{"train_examples": 195000, "horizontal_flip": true, "widths": [96, 192, 384], "temperature": 0.1, "optimizer": "muon", "nesterov": false, "epochs": 16.5, "weight_decay": 0.004, "adamw_weight_decay_other_params": 0.05}
Rows from block 4 of a small self-supervised image encoder, named by matrix and row number. Rows with one number belong to one neuron. Each number is 50 + 10 x the weight over its row's rms, rounded and kept within 0 to 99. All counts start at 0.
After each neuron's rows are labels from the 100 images, of 14976, where the neuron reaches its highest value: "top examples" is what is common among them; "patch colour" is the nearest of a few named colours to the mean colour under the peak. Only what is clearly more common there than usual is listed. The data: scattered letters and digits in many colours.
# fc1: MLP up (model.blocks.4.mlp.fc1.weight, 768x192), inputs 96-191
# fc2: MLP down (model.blocks.4.mlp.fc2.weight, 192x768, transposed), outputs 96-191

fc1.158:54 44 43 40 55 43 44 50 30 48 21 64 32 47 47 51 50 70 37 51 55 45 64 41 59 58 57 49 55 56 54 57 30 56 48 42 48 53 56 58 46 50 50 55 59 46 51 55 44 53 69 58 38 43 59 55 28 54 51 74 34 69 50 66 44 61 51 60 40 51 48 60 63 42 57 47 59 54 44 68 68 60 59 46 51 39 49 58 56 46 55 46 53 48 51 61
fc2.158:32 65 35 51 39 64 51 39 62 63 56 48 35 65 52 51 46 27 44 50 41 43 54 57 46 59 52 49 45 34 48 42 63 24 53 52 39 36 60 48 63 55 68 52 51 36 56 52 65 56 36 41 66 70 19 53 48 57 51 33 46 33 55 37 56 57 44 44 55 37 46 49 35 59 50 66 55 35 45 62 37 60 49 40 55 54 45 65 50 39 50 53 49 56 43 46
top examples: blue; purple; black; brown
patch colour: pink

fc1.474:23 64 32 54 56 48 53 52 59 48 55 47 66 53 62 61 42 42 61 56 41 39 55 47 42 43 51 68 49 50 51 57 44 63 26 48 46 37 39 42 52 40 68 38 36 41 55 44 32 47 56 64 54 39 53 30 59 55 42 46 48 38 44 58 53 39 60 47 40 52 40 55 39 49 61 35 51 49 49 51 59 38 46 42 60 46 57 62 47 57 53 45 55 47 64 55
fc2.474:53 20 56 52 40 66 59 67 61 27 39 63 43 50 47 57 61 46 38 35 48 56 61 65 57 55 56 46 56 57 38 50 43 46 56 27 64 52 53 63 67 56 50 31 60 51 46 54 62 51 38 47 42 58 30 55 41 60 61 55 51 39 37 39 61 52 45 30 33 41 33 57 65 47 61 54 56 86 56 52 44 55 37 48 52 47 46 56 55 46 43 65 52 51 58 53
top examples: brown; black
patch colour: pink

fc1.653:38 67 49 34 54 62 31 66 41 57 39 51 35 54 58 44 53 40 52 53 63 60 68 44 56 51 47 58 51 60 54 45 48 47 53 41 74 51 45 45 46 40 55 55 40 51 61 50 52 59 37 47 51 42 49 56 50 61 39 35 52 47 47 56 35 65 61 43 68 67 64 51 82 57 41 41 42 76 38 51 47 66 47 36 61 44 63 60 62 43 60 53 45 39 42 45
fc2.653:47 30 54 45 59 48 42 65 70 43 38 49 56 64 38 37 45 55 35 52 55 44 40 52 37 41 37 56 58 53 53 49 66 52 37 53 45 47 59 64 45 50 28 43 42 43 42 26 47 50 55 44 42 55 54 54 64 44 37 61 61 58 62 62 68 44 47 69 31 50 37 50 51 48 48 51 51 43 73 53 75 47 49 44 54 60 60 61 49 40 61 32 37 61 59 40
top examples: blue; black; count: six; brown
patch colour: pink

fc1.714:40 50 54 50 56 64 62 35 46 39 53 51 55 42 43 49 61 44 67 81 54 45 62 47 60 54 49 56 66 56 41 50 63 47 37 49 42 64 28 58 39 37 71 57 54 48 63 61 53 56 66 43 39 50 49 49 39 45 48 46 59 38 42 65 41 39 51 62 67 57 65 62 65 50 43 49 54 38 45 34 42 54 42 48 43 75 59 62 40 40 44 46 65 66 58 40
fc2.714:66 63 36 43 57 55 38 50 35 51 56 45 65 69 52 53 29 47 54 47 41 52 35 55 77 28 40 44 31 63 34 42 50 56 60 65 61 53 62 40 47 62 32 52 60 61 52 52 50 48 46 64 41 38 55 56 59 67 64 42 48 61 56 56 55 45 60 51 56 63 35 54 46 41 53 44 41 56 53 52 48 66 38 59 47 40 60 50 57 44 68 46 43 60 43 39
top examples: brown; purple; blue; black
patch colour: pink

fc1.410:66 68 45 51 35 63 47 36 35 44 48 47 43 50 51 67 56 35 45 45 31 48 46 40 29 59 53 57 53 46 43 49 61 44 54 47 60 61 40 47 50 58 40 48 36 59 60 37 53 51 47 60 30 48 48 37 57 72 44 37 66 42 56 60 27 44 40 51 54 61 48 51 54 42 42 54 55 65 25 58 43 52 62 56 56 38 50 50 36 57 36 58 48 44 44 34
fc2.410:30 50 67 46 42 30 40 58 63 32 40 62 52 55 50 32 52 62 61 64 65 52 62 48 61 49 48 38 48 46 49 30 59 62 30 47 42 32 58 53 43 54 54 44 43 50 31 49 60 37 51 54 46 51 36 43 33 34 52 52 54 48 39 40 65 50 50 54 56 52 40 53 56 43 59 43 66 59 60 54 54 34 45 59 48 62 41 76 50 46 41 39 36 54 63 74
top examples: the character M; largest: M; the character W; largest: W
patch colour: grey

fc1.470:62 47 60 31 44 39 45 28 60 55 52 44 35 49 64 49 46 45 44 39 55 56 64 52 45 48 51 59 49 44 48 63 72 45 55 60 55 47 53 51 47 54 37 56 30 57 40 63 49 44 42 56 37 40 47 65 51 52 58 59 57 44 49 56 38 56 58 58 58 38 53 36 58 53 48 50 45 63 62 54 48 56 25 54 59 47 26 44 50 48 65 49 62 49 57 60
fc2.470:48 64 57 55 54 48 44 51 49 66 51 45 44 55 47 49 55 32 49 46 29 42 42 53 59 46 44 55 40 46 45 40 33 62 41 57 37 46 65 50 45 59 71 63 47 58 57 36 45 58 52 39 59 47 61 41 42 31 44 63 33 47 75 50 48 38 51 59 38 55 44 70 39 49 53 47 53 36 52 33 61 46 52 43 40 56 68 38 50 49 39 63 45 52 36 39
top examples: blue; brown; black
patch colour: pink

fc1.524:48 35 62 61 64 46 54 49 35 60 47 40 43 41 38 72 36 60 63 64 52 48 66 57 39 44 47 50 52 53 66 48 41 55 65 49 59 48 51 56 60 25 49 56 50 49 66 55 64 51 54 41 58 44 56 52 34 49 43 47 67 58 52 65 46 22 61 53 34 47 48 45 64 60 57 29 38 66 52 55 50 57 58 53 44 54 43 49 41 47 39 57 31 42 43 57
fc2.524:46 54 42 61 41 44 51 37 43 63 58 51 45 67 64 48 62 40 56 44 38 58 61 44 60 64 34 38 51 38 41 50 61 41 47 57 41 49 59 42 47 56 64 54 66 65 36 55 36 38 58 65 45 47 62 62 39 65 59 48 40 49 60 52 35 56 44 35 60 65 37 41 66 64 34 38 58 59 48 64 47 60 38 45 50 38 63 51 66 50 49 39 66 46 35 60
top examples: blue; black; brown; purple
patch colour: pink

fc1.299:48 40 41 44 53 40 61 34 54 54 31 73 36 51 43 67 57 35 41 47 67 50 63 54 40 47 63 48 67 40 57 39 62 39 51 49 60 44 66 43 40 27 37 43 55 57 36 46 74 63 49 52 54 60 56 32 42 62 58 49 40 51 54 40 54 40 34 44 48 70 51 65 61 48 42 63 44 58 57 46 35 63 60 61 61 39 56 49 66 53 62 60 56 48 59 46
fc2.299:40 57 49 37 47 71 44 56 36 47 52 58 56 71 61 25 36 62 56 60 46 67 40 40 58 67 60 37 41 59 44 42 59 41 67 52 52 46 36 46 69 53 71 37 50 46 54 45 29 47 55 65 37 57 44 54 53 44 35 48 49 55 45 46 46 48 54 52 42 47 48 46 56 51 30 47 36 35 54 60 50 52 52 32 33 60 48 68 38 47 46 45 62 52 59 59
top examples: the character M; blue; black; largest: M
patch colour: pink; grey

fc1.166:54 56 49 65 64 47 41 46 57 53 45 53 36 52 53 79 50 72 72 52 44 36 62 65 48 64 50 39 47 45 48 50 58 60 62 39 43 38 38 56 57 46 52 48 48 43 50 44 45 36 40 32 69 44 52 27 56 45 40 25 46 47 53 50 48 46 44 70 43 67 52 40 36 40 62 40 29 66 47 58 48 60 52 44 52 62 46 46 33 51 45 42 40 61 54 54
fc2.166:56 52 54 48 55 35 36 30 37 46 43 31 41 60 63 44 55 38 35 51 42 60 52 38 46 64 37 51 39 50 61 44 32 60 41 36 63 54 53 55 46 64 53 61 46 35 40 54 48 69 43 31 39 49 63 57 48 50 45 38 53 49 59 47 52 38 48 58 48 46 53 63 55 38 51 49 40 63 68 54 51 47 48 40 48 67 41 57 50 62 55 54 54 69 49 56
top examples: blue
patch colour: grey

fc1.135:39 64 49 37 35 39 57 73 51 34 30 53 39 42 42 47 58 32 61 37 44 41 37 46 49 33 53 55 47 52 54 70 61 52 52 71 55 46 57 38 52 39 39 70 42 44 44 49 45 45 44 61 45 64 56 43 51 58 55 53 49 35 64 46 54 53 60 62 59 54 44 49 52 52 59 47 69 43 46 39 39 52 41 48 36 43 54 72 50 49 47 44 57 58 48 42
fc2.135:61 43 54 56 56 64 53 58 34 51 49 66 57 55 50 51 61 55 33 61 54 53 60 38 50 61 56 44 59 46 55 45 34 49 43 42 46 40 48 64 71 61 61 43 59 32 37 48 39 42 56 43 45 52 37 51 52 45 54 51 67 52 49 51 56 63 23 38 43 49 55 46 40 53 60 43 37 59 44 50 61 62 69 40 58 62 39 53 56 48 36 43 52 49 46 47
top examples: the character M
patch colour: brown

fc1.523:39 43 38 56 46 54 47 27 53 31 51 57 54 41 52 38 56 52 48 44 50 35 39 51 50 71 50 50 48 33 59 60 59 50 49 49 57 47 51 44 50 62 73 48 56 34 46 53 49 41 60 57 36 56 59 55 50 46 49 55 44 48 71 50 69 60 37 31 41 29 68 39 45 70 48 43 46 49 42 73 47 57 47 61 32 58 41 39 48 37 29 58 53 60 41 65
fc2.523:46 29 61 53 50 59 45 45 38 40 48 43 60 51 43 41 45 70 48 56 44 61 51 44 36 63 43 59 57 39 51 29 45 34 51 49 53 59 53 59 69 45 39 47 65 48 49 43 50 35 52 64 60 52 32 51 51 25 43 48 37 50 40 42 46 43 44 51 49 44 48 38 46 47 52 66 63 50 43 31 64 68 66 59 57 64 31 54 59 26 49 47 29 47 58 71
top examples: the character 2; largest: 2; the character Z
patch colour: brown

fc1.431:46 43 52 49 37 51 63 62 49 49 41 50 43 64 55 56 63 73 57 43 53 47 48 68 69 47 62 49 48 46 50 47 36 58 43 58 34 54 55 43 63 45 45 28 46 42 54 44 34 45 50 72 52 64 39 68 47 51 39 51 47 52 60 61 49 38 56 58 50 49 47 67 60 38 37 41 60 55 57 53 36 45 49 55 59 34 46 51 76 44 43 47 55 52 51 55
fc2.431:33 50 54 54 50 50 51 37 47 65 34 39 70 53 48 51 32 50 59 58 53 56 60 48 39 52 49 57 65 34 51 53 68 37 53 47 52 68 43 62 40 51 45 47 20 58 41 44 58 54 50 51 56 48 54 46 61 48 60 56 71 42 56 45 44 41 24 56 54 57 55 49 62 52 47 62 58 45 54 55 77 35 52 38 48 50 42 44 31 47 40 64 63 61 50 52
top examples: brown; black
patch colour: grey

fc1.399:57 59 71 50 54 67 65 48 55 46 63 45 57 47 58 27 59 42 56 56 49 72 46 48 46 41 51 48 69 66 48 65 38 60 50 56 16 50 31 51 43 59 55 37 65 47 62 42 35 54 46 52 68 48 42 62 61 50 44 55 57 57 51 55 36 48 52 62 53 46 44 44 53 36 49 61 43 51 50 46 44 65 63 53 64 53 48 38 46 59 44 57 39 59 39 46
fc2.399:54 39 48 53 58 54 41 53 50 69 69 43 54 32 47 67 44 39 32 46 66 37 48 28 51 58 54 41 36 42 50 64 45 56 58 50 70 76 37 38 59 59 45 53 45 49 48 46 58 51 46 57 52 58 49 36 64 45 48 68 50 64 63 46 53 30 37 43 48 59 61 48 41 48 47 59 65 59 43 31 65 41 52 61 42 52 58 53 64 60 39 36 41 44 62 48
top examples: brown; purple; black; blue
patch colour: grey

fc1.219:59 51 52 41 55 46 36 61 47 44 43 61 53 53 46 63 60 59 52 52 65 65 56 50 37 68 61 45 63 41 58 28 61 30 72 89 47 72 47 55 44 64 56 46 49 47 40 55 44 60 49 47 35 61 29 44 40 44 31 45 39 50 53 42 65 44 40 47 42 52 43 48 46 34 40 56 46 50 48 59 45 39 34 58 68 52 56 60 61 47 43 59 41 44 30 48
fc2.219:26 39 71 46 49 53 45 59 47 45 37 53 49 55 36 55 48 57 66 50 55 41 56 54 49 54 54 32 46 49 59 52 43 31 46 28 46 33 46 56 60 38 52 56 44 57 63 61 55 39 43 60 44 46 47 53 64 63 65 55 70 36 56 67 59 53 59 48 53 51 44 59 59 31 75 58 65 44 48 42 65 46 45 58 42 36 46 41 51 36 45 47 48 44 51 49
top examples: the character M; largest: M; the character W; largest: W
patch colour: green; grey